A small CTC image transcriber, trained from scratch.
Training: soap at rate 0.0016, 12100 steps.
Rows from block 5, named by matrix and row number. Rows with one number belong to one neuron. Each number is 128 + 24 x the weight over its row's rms, rounded and kept within 0 to 255. All counts start at 0. Numbers have three digits each. After the name is the row's rms in percent of the matrix's.
# gate: MLP gate (model.blocks.5.mlp.gate.weight, 512x192), inputs 64-127
# fc1: MLP up (model.blocks.5.mlp.fc1.weight, 512x192), inputs 64-127
# fc2: MLP down (model.blocks.5.mlp.fc2.weight, 192x512, transposed), outputs 64-127
gate.443 097:130112086139124148111103089167125161129148129087141120159143150121148143145105114148119118138099145117076177143148085088139188162155142130113122111122104122139086126142077177143136160159102107
gate.444 088:111086127104108127137117124120129103159137119137154101158116149130111118123157123090122167125078098138123133172157125120126171159109110109123142107172147097151101117141075168155129155117156113
gate.445 092:107135122137115137139186122111157113146135131109138151121113092125124147125119099109097139122105177137091168114108097148157166150089146111070132099121139099090145106145142131134150141099121156
gate.446 107:096113139135115116133083088108129152104161158143147100106135140128121156141153143125138141140118120117113176087133142107100144120121105157130117130156128128134133162122090136112115126127139155
gate.447 095:135070130106112095152119116106145136149096128095116148120120095145148155100088149142094119123137128105147115122128099135150121144097093187169126131104105131117091142115137100073148104153160155
gate.448 107:093117125146163113109127101131147160195143149105121163109145141150099163096106138140116152110167139111117156146149152138139089139096157104142078116150161114140158124106156123146112140143135131
gate.449 087:135118167138121170122159092132141105134146080124149128102134124158114165166101149124130095131170132114138129122153137126174141130136121204081132153089111109101112133125121110088103148157136106
gate.450 109:132176121181124145130172123136166152160128161164145131155123134134135115154157114135160121144106111160133122112145133122138111120101094155138153161110104151114132112116090104070118147114122116
gate.451 090:142104085136145100106143139100098119085148105147175120113127065156147153130131152152134078110132091135122130129120170093110100106151124110123105170158147168124132124090096112087125115124151131
gate.452 092:151150171150164118133160105113129104167110142086118176108152131115150153094117156120141122158114131135117158138145149084150121149140138129156137151142115145099126089133141082126119120176129118
gate.453 117:125124125132108130148152166075116114100159119147153145108103100136101123118124155122146137156113084082147134122108113142061097071088124140150168128108121107143134102144150183112163137154148156
gate.454 109:130115136144138152140142146135146131119107093089151152106157127128112128086130135117130106113126139144130112119080100135119128079130115144083141174129105102141155074110113169119120171107089154
gate.455 113:137148211175153152149134141099115143190122140120117158117196092130122149124119129117134109114093088158139144143119100157158094112138122089137100125121194116155167164112110136154141120159124084
gate.456 094:158159159123107135165157131076145085126109126121138136116104108109108158128110119130122107131134115116116134157128095135175153053119105136103120112127173139090172142106110164071107116064144126
gate.457 104:105147117115108132133121170112095153119123146117105109119158150095094086149077170133117152125113118134160101124117133122149123155107142128154137118142175148168114114108136098129153095075113134
gate.458 103:114133116096118082126130128106130111118079097140080142103113103121175133149162102142115131157143174130105152144169129097145112136136128127123159144150153141098138121077135082081145142132142134
gate.459 095:163145106076140113121066152142070107164117099116121113137140125155111102151077172113134087094142145146122102101099143133116125147091130136128124106125133145118125138136059128173095144143135151
gate.460 116:130128174137092130155180122092133097116139135134112095111135129079121147112132113166163095174129137183128135054094151154118143122138133115149130102115156120128150162111122129148126084136168126
gate.461 094:106129123123069145139151132135154124129153095139112109143103119149124149164113121092109159148118081136153121151098104118163159129122131149101119147114107113147129099137123149099138167103136122
gate.462 081:150092137125177108137122107083152130129110127124139139109186109099084137129162119119141145170167130098127135090107121142120160173118129173159110091155116140112136100133121086109144157129149093
gate.463 082:134102106111119132106140114101123155124135101118164099125149106128129118140131155133147117110100135099132106134125095070187143144147112116108106138112202076126136087127166084151137096113123112
gate.464 104:105139075135167154113108111132160152116111132131124129108128117161134097116099089113137156122143135106122114064127152144140117189151123114112186146133121104150094130078093135127109126189114171
gate.465 081:132131136140161127163113115139116108136128106154169109160131133118105114098110136106146094150177144137164140142069148141131147147147155123150124148135153087080176114120157135152113158105120098
gate.466 095:160117135104088120126128104108124092153133166151134109119139094125131156140132127146125093096137145082134110168128140092105139124158123154107120143113146112123143113129100184098118111126117114
gate.467 117:091143119132164118148174131153149124120097149129128127121137108131153136119139114114149129128127138122126151138140160154139129144151117094128154133094151147146123131193121110172105136180176142
gate.468 101:123176129153175109162115156150133122088087157142147096117129146110152106130092165113124131162167157113122100104125114125096108131119186126141141096152194126092146109110144131114139069116131141
gate.469 097:135145085154140074110100137115143150094119148136086140111192100133121146103149158167116112117105128123093149108171134137133114129150138098101156171147090114129109113160115161120138138110142099
gate.470 095:150184109118123121127164157144103130149126104160159157123151128152133118088158130122146125121107099156143171158130135137120136113081091128118139091162142129102146133164126159129118152138125155
gate.471 091:121126154098105108122118133095124167121067107109141146154190161110139107134142140112140164118107115125119096137155187095127073087125061126114125195117153129117171171126112159105103116083125107
gate.472 091:120101110144098109154095101144161067166117123170157115112150122137120149109152099111116105128092121105113146136111104138170124113138130133105164114119145088106138119105103112134074115120159100
gate.473 084:093105101141165097112089092116112141143148167158170108105148119115146137116126083155136123104189102140115134144142110089141135116118150126105172124173139175146131133092130128123112139128121108
gate.474 095:108131161126145120124149102158118105132096115118161137135152155141113122136143139137131137109129138111104145110134137114138161134150123139159109137139146101126091134097165164132107126147108138
gate.475 101:163119097112122096103127155116115114074101111140116149140122134115151121133103119105090114105135164096155090133105096176111163087147125088105102138106156152130118141122168101119133100175159132
gate.476 080:154115180117130126122131135139094131158157118130135110116132119114082126116121145092143123119166157130157133120146157160109106114090113091170140069141094125098152125107128114080163133138119144
gate.477 093:161120085092122124093165119139101107156134088136133149133120134094172077171107101103115123111111144139159123129133125088129050090130084135181140117143139156122141127144160077121102139163118167
gate.478 095:113066155122142081137131118125113158123114143129134143138127139168125101121154133128120146119123124113097131134126156121132128089103127155133102115175139109114143152132093102112124106102089113
gate.479 087:164151133122092126115109151166133137127153100142128120159134139134114124135132158123107160150094173097164127126140123112124104149106120138131132136099123123127118092110128131108100174080137065
gate.480 092:137146139107107119142179151150123142116116111101150123149097141143144119157124125135151161079155144131137117117127141079133124108146175143130181141152134157115119131111108102143157065082158102
gate.481 086:134183135109141112104120108109119166132143123153135142123137125131149098129136128121176187148128110130133162126133107141130113093130114149156161147117115149152172155135156127114171146145111176
gate.482 098:102127156108105090089132155134143150146090160136109112118093108126168106128122150089109117110170151115116173157108179124151132120115098133118140146168143123130120149096148129118075152132141148
gate.483 103:131141113120085118099178118127139102107119155155163085134138162102156131142160117142133118116111157120132143096119111165138161143138118128137147122167101152133148126167116117118109138158110094
gate.484 110:124137122105109116135139137135133082165074185110090119097123102172162127154165126110133087167111139128156126108116125150104151160095131129124117110165153077124119119135127087122090121156150163
gate.485 110:100116114154167078122102126138126135139102138129166111153111101126150128088145059108136139153133114114155122100100145122114135118136117140100138165115128050164131155174170111146151115162103115
gate.486 100:104158129118142134126156153104148185092125167103128122120139105112144105110102119164164107185127120141105151137094152114129079139153140125089145143118133145124116121120150141090105101141166138
gate.487 105:085146124086140125165132106103130138147112135139128086123121127142177129137128135103144096106118123147090113168105101166088138143115142125149128100129112126121103094133130137140108146099100137
gate.488 096:157175164143134166131095137136131094130080136139113110153117097142118120157163126142123149166122133143120144091135111141167068119136087126100141132093121145133127145155125119122078143123137123
gate.489 102:082142097139122113118158126137105146161141076116142086151163136121137120122148144125170137163157117122115125079169166122129119111145129131149130181097112080094130121126105145131121121162138134
gate.490 102:180136162109122082121125141093097137122108157104132100161113152119144141095135094126131140084138112102104141144130164131140129140189139167131121110143118136129083147135130156098130146115109130
gate.491 105:133106166090119157146134125113100114082120163154157134165092131120130112112112143116105093130151088145102147124091161148127163076148135136123078133111152154121123129130170106169146150128166102
gate.492 099:093115118085109125133143161147146115125138105128105115156124094133104096148164142095135125107113134097152100118168108122170127141138152118123118172143085115123159100096167126146133146087175156
gate.493 091:110158132114115168127133150085132091134113130125133129144112123137132157172092081110126089137125080125105141145126148130139144099077141117145116157137146101132172086123129155078140087141114181
gate.494 107:111075159127156124122133132137089182133101163134087109141102143134142136158121109127140162128118114105130088111102120182151146130138069138138116171139126141150164138090116088127127134138092154
gate.495 091:181104130123109149094129135161126111188134122116128121119099085143129133110128106042120115150115144137110146096119100183141140129125118119127134129123113142111130130141144095148107110110172145
gate.496 099:133103148118113105139106146131126114143125141182167127139115129123160152139120125137116131105101119154108162134118152067133137109148146150138125133121132167101126063087134102170116158134151163
gate.497 110:107121112094128112124165116139113116145121144139147164134137108141149115156124173123156091160158135122104133088139124116100069063154152107160128154124118114118089165127118158101169105120119145
gate.498 093:144105133167119113156162147137124139114147121189161142106138097112130162107135156131110126113122142165180128147095130156127115114096132109101082093134165120123119131126152121066127125143167136
gate.499 088:087125126136186144122126106149115153129127089124145142127118165136119114086143161094101141150108163165128109128112124125096107156101111149135118157131136138124149110137095135142123124102138118
gate.500 108:105165138127134108121115150155086148128086123139109138141117138139123095143123156132117116143144121114170138144138119099152109106149132141143076112156074188140123094151150106128118154078131086
gate.501 091:159128091102107197128123150120116108156137107104149137140120121134088141098082145155156123131105121148097164169097146173121147057140105117110114101160073150111099104116133126135133118151112132
gate.502 089:123120103154165115124119141127113108117156136123154175135116071140078114113126164109090127124131120129151173126087137104089120130103145141125152130154123095155116178129154109121128124156140114
gate.503 096:120146138157149164123134118127111130169138120128169171164148128136108132142170120119146173132117148121100124101101084159122156140090178146152120136099132069098153119123108127101146157126131071
gate.504 129:115103132099121129156119153098116135117149063130132137108113178077144129141137089158137175172130105108123194076113122099163122095122149143140059136117137144109127174160101082139131147116118150
gate.505 087:155099110170137146094148115106084130147120080118124130125083122132111113099124124152131167140125104155108078117143100160123114094140103142128151081116134125158198134098141110130145090125146126
gate.506 092:156122122134096116096126102128187144162121136091106114148122128143131140144132113103158154117129140150114114153076084144121075098129154098121123120095098162108154163126163150125127119131108112
gate.507 094:151089094131159154101138163128120168075088152156118111099105159137134146170125127149085128134113122107121148124129094127087140101127096116133091107149153142176148105131126125126124163111113095
fc1.443 107:113132150091098131122136165091084178144133082138149130111142102144145120098147161143136132144147129140178097141113154171167125135086107160088139110143127136094138097123174080154114142143127121
fc1.444 087:151091150152148096095123164123141118179161108180111163106088112105087148114141136106166144188144138137164138142124148122118173149101127131131165096186128111119110115124113081143117112093178153
fc1.445 096:152175111119124091152135097121082121091097141127121135138150150127120114167079115164111123144135113136108108130142138120088108114106067125139131121140098112187098116087138124112149134153121104
fc1.446 103:097109123129138162107105063104121149155112148122144108119117147136173132178146129103149128094119107146153124121145179111090118190170119087141076123151127145073140130096112118132113155116125155
fc1.447 095:157139108128138110106147137147130143135118128141114112136180131073129115145124114166166139142169110138116094153146109168136124118133131081102133112107142146124132102129138124163102117105167154
fc1.448 108:127159116098101151133108138122109118088133102166151109147085119094122109132166108115139086155100124125121128114115149128110125106153109130128163142101082158104125122152119164111145123098127117
fc1.449 087:150101089134110143114139140146114173139146117135140113110137107105112126129117166169169090096116128139125143114165163095152109093104132126099114147124103158077130104120155135117122123170104115
fc1.450 110:163116095128105156089125153152105115132140078132132094113128146132101129128096115116115125139090088094120121160103136134168158143108113088121084092156136118167118111125157156175107156101125122
fc1.451 094:110150116104122159132088147138134122159105107082084117144163146111112106117178098099126143094079137109137130119115057121174142173100111123144114074102104158132117129159189105182119152149160103
fc1.452 100:122094096100090126137094121165162159143113169120138164119140131128087103119096110096122128105108121151121151094125150132107088127105080145139129116112145110156143131168112108114135158146154101
fc1.453 113:118119135135155130101128132149158141156132097148148138112102123150091114131106165097172159126127137110136121139112076125126100201146088157135146068124144125162134129122132100145119115122122106
fc1.454 113:109164153168154150136132092140110133111116111105116110082144099098110107074094115086140099118170140120092060121112123117141177135106113150143122133143146100115142138103128103136140098111103147
fc1.455 112:116134171163152170110136150113131142186142125105094179155169071111130177116149145111103125106102119106113143088112106099148109120178113109147145071143163125126124128150111125145121111147109097
fc1.456 091:142113123142163129142151133121113111173176119104142154171068110135164119098130116156135100145160142165156155143152122137185142100172092116116145111107143130142134118127091086100132122121129137
fc1.457 108:137091154150126112101098145145138096137129102120175120140071127101159178110172127123162120105125192133103150123124094107148136135119106112112103122143087135082126120122133136140115138169142123
fc1.458 109:187160118149098088159088145110144104132100166117113126150120133140140159136123162120127124097134159150097144151147096155086128178125112131126170133107112165130123153096151118091164142137154108
fc1.459 090:118155122164119119124071128125134146157075086110107101136070128116125118123121136121163103105149163117099120070099121122133128169130151164164089125138171170156090125130098070143099122132118113
fc1.460 111:136128159097140116145134116144113138131103169146113149081116133131123113148149090122119096097142129150174141116099131134104090123131148112137159084109132139116117135161140119150130146131075136
fc1.461 100:149137128070097095156143165132132190137145108087145163163115098165179174118122114122103140132158137101149152139168157108149154085137129151131142146116104089098108108092077190093137158117152133
fc1.462 081:160119111135114143118120083144119121170117088135100074125117116104199125131110116136138145162126149089116149190096107145132131123124151149077098172099103120128080135135111130131122107138107132
fc1.463 085:141139184112155114190121113108141133142117103129169137119112182117115164115115103150119086137133117099108113139141138157145134167130140106103097110145130116110108128151101186085152099126124143
fc1.464 105:156131133122083143102147119106137131133148097099159127117145123126116151118123146078167141142154126136118093141095167176086150136143171127096161121106127139130122167150124136131115113114071119
fc1.465 094:107152134120137126150121200147150159154137161105098110159115121137113120151161121117139108125114132103168083137103135179099122114127129125124120119136126096122104128126152099117160140181169140
fc1.466 093:101148166142120150108131118147122117112154119132121117120138137146137109129126118110176119085097142145140092155086162118100118122126137124147078116122080157136110142159142117114120167141118118
fc1.467 116:135115142135140118162162093120123102104139111123096143125120109128178101103106117124142162187111151139104164080151147147098134118150134135112131099117139145137098101155135102119119152173138138
fc1.468 106:184125158145111118129161090129143153103123154151182095108153156093130124139106147098127106105118143129108137146126124106160127113172125096136131102148159158107149138134160117143095186092126141
fc1.469 097:124174129113175160162103128127173121119147136085117097112112143123099083113152139104126122117117118127145102121120132156134180125127148159146183156134091124140109101135157144141123171135112171
fc1.470 081:132123143105111104119171168139129097108131068177125136086128120170122138114130170118126134076116130124202147162129118099110126110098165131101143136165148134118144135137149156111103131123187122
fc1.471 081:067136152145124138112139140114152133140100106123131143113178099152156082116171140149132162122111097124108108105123149125112102135113113146125116172092173103139140160121077134111147143132125116
fc1.472 092:136175113137128178132099116131136134173114126135141108117124104143114142152117155142094124060132110122097085112099091134155115110178152136107173159103117129101164116144131175180131090109158113
fc1.473 083:140132117158099120117143130160118118128074115130117108167152146112137151136126160120134160161156110119119070146114101142102114113086096100086135160131129127134154125119103145152104118152112124
fc1.474 100:104156139120159136149148127133133131130098116141128150164156151102148158116171147136128160137111132074107135115141148152126153089127142098151125102105127147112114130126152154168126110152059116
fc1.475 105:124126135110151167100096117140103119142129135153110077131116133146111120161110167113126140085145104137130117095158138095133112147118103120136139158150128127064143123095110148105120106113128125
fc1.476 084:104120103119146086122125130140154164119153117125083149117113123099109145087129170152095142144126126165092120116146145159118118120120123117163129110129134067153113129114141129101142119110165099
fc1.477 093:178173125129109162122146139115108114117118119082160131197109137095145090145105132108126114114116151150164136124154085147098105112133114087162134144106132163112152116109105162119108119158172173
fc1.478 089:155128140148144141148149144126152158139152097148132127123101123124132117153150121126114104118184127103138113151158129124123167110135152117142161135133122149136101137119126172081171135119104135
fc1.479 080:156149150106155165157132136168152124112131138121084136134121155119125120129152138097120141164120156077189130122126128104126101118145136123157130142105116181150101138130155137144099125083130133
fc1.480 084:108117108126160165159094112144124138147129098116131132153096159149112108087120135116164115098165135119102106172107086122154130166136104110110106137148127132134145134121130134155138106101122097
fc1.481 091:149123120140113078109121116113133135128082140105144162129170112114155148092097127134149118130113092122135112128123154128097120131167161135099169151119144133109139125157141072112143140118149083
fc1.482 092:163143129122134147143104138183109105128136135130143133136141178129116145129148110119125119136137108174138139133146097127122131157111129123144133097107135110135110043192100152137164161089065134
fc1.483 107:135153133133114126091172104154117132128132112143161093122137172091115106157166126129138084116122142112129150123103167149106176128128128162162176139130125133124097150140163142116101163147117069
fc1.484 093:125151111132119105110144095164145143163126078111122173126114134109115097116163149117115095112138135107123099127133107176124115120135144156109112092135119138114121107147082144131102169111147122
fc1.485 103:089158143118164097108129124156135126120084124110105135056117138158125091084123106126152119089079093125149087124159137134137183083124172117123124135144149093186094121112161126142088108145142140
fc1.486 098:112107126087108117177136118098136137145146175077146111115091117119147129111145156136118121212110137112135143173077085136115131126158145095127157082108097136145124148120152115126122105119102127
fc1.487 108:163142126162145144130099110146138142096169102144119140092117096164154145100146104144164113151126136145150106120157148095130150138132119100142093153121130109140115149089116158135109108132140146
fc1.488 098:101127135132130164141088152122132094096130178163124135152123149137123126120100098179108147121111149132170114089138096116103113135128098151121142161144125150098169107114156106107106106131140091
fc1.489 104:178109139145117126156133153143150122137134193083137110111084110136119120150093102159113125113136125121130159130122102150106123132121143102120151115104127137097147107157123136150124139073111151
fc1.490 107:152166127158087081145118103103119148142157123137144109137137131096164136141118119150143089145134143093135119150123101105155135099136138153109148105133134099145092100158121167118101145116144120
fc1.491 106:163114145158142131092118105116097114132132106157106155129130111130139133139147128093170099098148114128117106137093154117140159078181117101128166074102116105139114125110101128128117104120136139
fc1.492 092:142105114091095167158155120127165154184143132137136114139147122124114147088144156073138144144111146100104108132140093106122131124111158107117144110143114134139177158177108164096117146137132104
fc1.493 094:145162141103144111141147137150128154140151136076142135143133145093095108099119131073132108141140151152145104106150164151128113145152124089161150107128131135143139130194116152139090135161148112
fc1.494 109:121141125184125155104144078129142123102131132106154104125128136096134148162120087133121144125115169142181109121140139159157145119133147140103167089135125115130140148138097138086150176102152092
fc1.495 092:172129118117101153079114108147121124162130129098125144122131127164141153168141097083115148133104166135115085133157139102118144121148175125136143095114120185133133172131122163133100103105145128
fc1.496 103:136114107126099121141132098100174136121101126058119117096120079083094100102135114108113125160174140148155151115101138142121105184105135123072092178113123134101156147146136104104124100156129111
fc1.497 104:127124120116117080146142123123139139113148157138135159128113091115124148166083149125069123181141122154143149113130115115113071166117112136089126171143122143108167154166130092099133112158128133
fc1.498 096:068142142136161160106151127144116121149099096117129115146086158143117109148107126107147138134107174124077131117119107109138134117132082127124151145158137120098192145129144169131104129140120102
fc1.499 087:097098138197181159135097116170131168144104124112118151119112134121141129103082109058102167118156149135124148115120171125121106136093147111154134178145119121119112109130145135130146118120145137
fc1.500 110:141123103126122170142134098132117106114116073124167132077144105129114108109134137103163116096129102138122113095155151098156158158112141102094140104128158130121124118106107147146094118159112136
fc1.501 088:092083142107179102081108094182145156102180152107107147155148150109125104093109115189147103083138154108126091120117121141134128155144147116114106147133119136117126131110136117149126128114145110
fc1.502 086:134102135149110181115172137124138100165070138171143121175131129142114071126138145137125138134142115125135130148164143108113113111089145185156126132093122151086138135102114162099128136142129125
fc1.503 110:158095120150090107137108104170167113139155158137122112123129118177141107118112124152090130155120130074177137142167086138147114130112116139116123118100091139108129112153131140207132091134152151
fc1.504 115:174112097133146126129106099136117121138149147140113139106129139138124091115111178141157091121117124125114085121102116185110151141152108095124155134144096150118088111093135113154121093153143122
fc1.505 098:149088137124139160139184067106158079125141132094096139133106121127130155115112099125143155159161108131073117148157116153103126092126094141163121096136121136137154135097137106135148095142134163
fc1.506 098:151095141106121101143172162109101153109155113165128144129101158135129127152089180181122137159171094105142126114145139123145130117114112136151148143168178097122140135149110118083147136152123098
fc1.507 089:058129135120144090138138105145154173131160120130095148124142106119094160093128157124132085111130146101124125130126143121157111122098155135081160143124108130147170131129131115065126107124114126
fc2.443 103:133110117147116144153096156150148120150157144132147143120130148095122118128088098159159109154099098105102107122135112153120138138127180114141162149101068140141158144122081111089072097156098108
fc2.444 091:105131143158146111103119136144109144141145126135155130130108134116163118078105087085159138146125147158060104140110146141156135165114092125096096125086095113119182128164121115115136105094153106
fc2.445 100:109137134108173105136124158141165167129149120141145190110129119104174123111100144114133111134128162185128165159135117124160125137109177150129107127160188113099117127139112166142150158145177116
fc2.446 100:139167140141122098129162131128125095143164132134140153174096117159114092106135106087145127147112138166099137089141091092163146082147129135097114115130181136178153146102171122105124100180149132
fc2.447 096:155086145147121146128176129139113127115117136120124099091126122116175110086139093121132130104123142143141136123120143161161114138083148126138103101118114098163095126121128128136132150136165158
fc2.448 110:136109125125127139149132143092129079134097133125129096153144162143175113151113153092134118093102138145193159144096147126085123145131157119147126110140157135175119123110117081104125116088111096
fc2.449 094:084141158121163148156161130149142141134104138108109134172128152160185131127150165119148084117133099155112118096108114113135126135138132075154098134132111151096128183119092113145091129133135156
fc2.450 107:098156144105113123125135133093112157167153133133116134092096101149153101101103125200102140099119107133131122144173129111155203143111155147147171110122151128135086117156109147092102150145126159
fc2.451 098:135125155120133127132133132121139136108122091128128141099138081156156103129144188141144126110124156151123098112111137155115144126092173122127107104116114167139089140108117119124143159085091129
fc2.452 099:114120109114118108127122135129093099132084138160104148088104121143182135107090158142087142114084138066129090148117103134151056120143105114103146137096120158175089125121145112139120098109111123
fc2.453 115:123146097167175126157086134137142102134075129137127114138094156108189127114126101183124114123139148180118133119153192127130110120136132134115155112116109166119115148147130124124136093145143109
fc2.454 110:154136126090161113120137110146123140183127090113121116122138129120140163142114111166127113169079143118096116088169129096161126122132126139127174090101126095103126130121170108146124143123170117
fc2.455 104:133137107149149167123148127114144108115142141084113103134141111125062122158104106143124098100142143158120112124102113135107103121126105107136159144096095133133160127165089115137152106157082168
fc2.456 095:137105126127141147144111148120144129113161095142098134110127131150074114104107095184167173136155118080130124149072115124137107157123143100150105156128135122133134123101135154117099143124134109
fc2.457 107:131128140156166094132139121106133097101123159111078103140094119150143134133091148096081144116144159134100129117085083106117149157127136139123131136149135116136150136141201135125185174133146148
fc2.458 106:119120133115169159086121107186155133114095081121134137103153131106128107147145124130183150088173157103121155127114123106133107108115141087116103134126136112090149143153124104112075088109114137
fc2.459 088:123152150123143158133115111146185094129124083142138112102141120133091170129133144131176138127067103126137153156148122132139130109104169117151108122108115125112109104147115118125162124112116082
fc2.460 110:147115122135183138096152161119153113134150116135138099158139136129162137136089135128134152118120102150156137154151082127123121153133112175136108128104112113160154104133106168119108119145095130
fc2.461 098:096131092115120134150104171186097131104058107138143168174101168111072089165157135144135118172112116114080096111117109174110118141159152122139139121172173162130130146121124130134162147091146090
fc2.462 082:116158126123112136108085134089133150134147135103117159139109092147087174103122126130126151106138147145168140111141176143142136146127148101156162108139153143122108111195157117160164169114149111
fc2.463 090:174134087126098129145110063140183145140144112140157158083139144138093123104136157131088120103104114116133093125165136157135122118136086103110091150161130120094181073145133168125119139117127147
fc2.464 098:139130125141144121100099121123055161099163145142110118157124176108143137108136100180139127121114102124148189158129105120104173100137101145108112101151153137085167134121136103119120141099162122
fc2.465 091:115176119149105113120149091090116148094110139109091153126169139140127148097138151110105151120179159118126096162188090100138143134109161136145093133140141149126107129113092142101144108131068109
fc2.466 090:101177131127152098165148106090131141122138147097143093095152133113081105088110151155131082173146158112130133157072130123107131152142110101131160134125147110099086140126123156102128083150132144
fc2.467 125:123139131137067116091129145110119141121147143128108159118129148154109091085119112144091148150101127137142113117110138099117143111151108158152167140147079113153125111098140157112150109115148111
fc2.468 099:080113103140121146128112144109125102127159125077094113164109138114108129127126135122124096126123150126133118108133111122117151142117101126105189153139118112169169146138089161139173083110110105
fc2.469 098:133066081097135119119113128157138109122140112146120133126101122136105167141105096145150138123126135099122120109165115136105117128131097118117137123081116152145091104127170120109112161138167109
fc2.470 102:141161123125085156143195151139137171139124163124094072082140130150139170111153143113136151102126105097181126117102160137135136106118153105108127103161146123118116151111137103109117127124098063
fc2.471 088:115111137149111158134151141163132144108092157168131125152187128122150118103132084157139084145107152142149108123167104126113100153159189135130132103118130080091127124124115088147131090140140144
fc2.472 089:115119165157128142162146113133153105131132141161129120135161100121137091100145153135165156119130138112145116112123105085133071136120082108123095096118105113143133099134104112069133090147095190
fc2.473 089:132098103144134156129139144142130139116100121096134115071087120124088097119130116129085123128118126177159135147172141112122145160138129169164134144114129145100151113118105125063115128125135147
fc2.474 104:094146105110162172116136158123119150155110123120121107146133118155128134121080139127120101169122136139108088142177141145114129155130080096138088143100158095095141159141132118089104152107110148
fc2.475 098:126122136122065158089145164122114119141140129108103083098092127081154125093135158106169146159118146079135150104110127159123116149117158131117110157113077116127110118126101125158148131119130109
fc2.476 083:116161126109144123112127120102142131130115118107138138098122083143105091152137075135130129103142123098183138143116118117077119140122073108094169123129118161116135096123216145129137103145123146
fc2.477 110:095140116107136076140147118113160130138163171127131136119145106129106151156142134107145133101124120166093129109117169157121156172146175147150122175129138141166160161153130143127134099125073102
fc2.478 091:140114131180105128128104116156151113151116122134114104212163112139109165163116168114125147152141100141124158131151120117137112129136170109118128080135104120138140113160107119155147108082114111
fc2.479 085:113057118117121138140160147148102161147140159146130131115084130108075151125115119144146133168128109123114105131141130125173142140131141149170096142130101145084159110158097096169163080165163123
fc2.480 085:156130146116131083100121155085089112128112091098121131105099135110145136143165124119118124112129110114162131144147090125122118137159144143086155103089144081128124135146157131123094140100121092
fc2.481 097:103116129137158121143133139159177080171182098175133096133114102143112123087138109120115141111119138136146086076122118133132114113118100131100111110149132111093112144167129131103172148110102073
fc2.482 095:136175115132179141102155120131108127117134097127107087121115097177109126171103129141117143117155142139117086123105164145090164111175104133116166103101122098145109127113137144136101171109126135
fc2.483 103:147087108156137117116085159097144115115134113098130168136133114144126191134127138172129133099109145086138110144127148043151146099111131086125147126150137133118183130146180107089106144155140134
fc2.484 101:140139103161109121152104142104120131117176129141111138116159150131140132089079099103094103111126121091117130093142135097082122129130132175175115127129109127101091126145084152081127111155121148
fc2.485 106:137127120123125134157123115153135135095150178127116162136138149141122171116175122145118128133150145182079131153154129129115119138096109119095157097119128154127148134122114153169118165149163112
fc2.486 094:081113115114172067111124135135133156147102104195159131133128120087119127142176103101088126137138096160165104137188129089113119149100160114149116182130163142140152105152122126171131147149135133
fc2.487 103:175089119125102156157128155115158098127089106167114109169155154131126106106133144083085148122141115109076156153133112136117088108152139107120129135115114123104147133141136112163144143145139095
fc2.488 094:122105152149142143104128135118102114172150223164139071109121108085154134128127100088123111136136192138107168174116108139142136141103119110105152144133117127137130111140128140144104143137106138
fc2.489 103:106087099123119167117062112135127135121103114151142126121086116151099127145145098101087104141158154126100137134095134132117120129089088130095150174106136119084131108159146144126097107093138100
fc2.490 109:120100167157154102168142121136149159107091140109121126125151134100144113101107160180130119123184086147149101091084102143163106144139181098127134160157117182172117106156128111112160084135129102
fc2.491 102:118132139132104154156149118093119140128135150093130106075145104146137139134078134148131141147106149105127114150125128147109134170111110091149138133139179115140100108164117132115155116121113065
fc2.492 098:120127116111118120085152113092119126126106134091103105142147123152117160121126107102148182111121150113104111150062119145134150104108121134133123117118124117109149096099140105122093121122119111
fc2.493 093:118100100195116156190125081152119148137103127094199117078124128143080141095115124146120122135087124105126135137149136100147135144139133136124083136130152137103145119101071106111110132051160141
fc2.494 107:099101133131126090147169144100153171176124143126157081129122108151123131125118096151197134119106132116104129146120076145106117126135155124122138148127125098121160139125104121145106100130164125
fc2.495 092:109110083089149101107141125082104152147127098127150155138163135096098134158116127127163116151103109138125123144098179097097129085085099166148155124127163152121141096119178103190139130147096169
fc2.496 098:124153137125108107116090121141144141133102116156112125108126138129130119100124120140142098083139158154128147129171136127145161144172131156149156156163143125133139149083148107156079126103125110
fc2.497 104:101116157116183110155120144146086119134108139125138113127162156160108159103146099156083122159093130102120134108137114154112112116150148109130102138132112102104144164153160112141156132080097058
fc2.498 092:134154101138081150094184117126172132121121146133124156142174121129098161117158141141129119117150083116108086151143097112166133112107151112100077116109125122181144153115097066108134141088121117
fc2.499 103:096111108127149121079106132144127141134162122151182124152149115113133125136136091119108129110119149183118132093178171107126143105110138141143118102100095078134089112113131076139129103154126133
fc2.500 104:140125130108144138113151115137128137131135099115116157129149130146101163138103150120114123127109129124162098121121172142144157167103109142166109058144123118155119126105130143156193133169096140
fc2.501 092:124123140148120138125118132149088107085087156115133110133101151116168184118157093087153048123097124133119117140209150177132116123115126139104158123155110116119120143132141089143113097117107112
fc2.502 093:079103096114109078100157093138142155125140137100149159135121113143152129146145155104110151140141144131178141135131137084154123162099128109159106140128142115157099135116140089119124151156128132
fc2.503 102:169131129155130101175145155138145154133109183142080087119132139144194093110104075097129132165099103115123172139108135100101102124152081136126116094108090122134091122115129119130178151150163142
fc2.504 110:158193156156118142155197146127125140108142152136108138114097164109113131145159142095161121086125150146122148104136162097135161083121095092131106136141108130121117163128130106132146124135163162
fc2.505 102:145163151125128105143145128109133144069115111105111148097107089103143128133136133171124176126119156142139153159095095142160118116084162093151134136162113114158111087147161148121080126129125132
fc2.506 100:110125121089121099097125147177085165111100122106149128144120142121188155164142104127106124105119174123136132122086105105133167144094176158144094110157154110097130117133106132124139110111143156
fc2.507 102:132170122114138125134100171151144141142107098108142188062137135068150124108118131098138090133142132079127155122145153132119156096114159144094114145113157110181131164131129125130129097122107092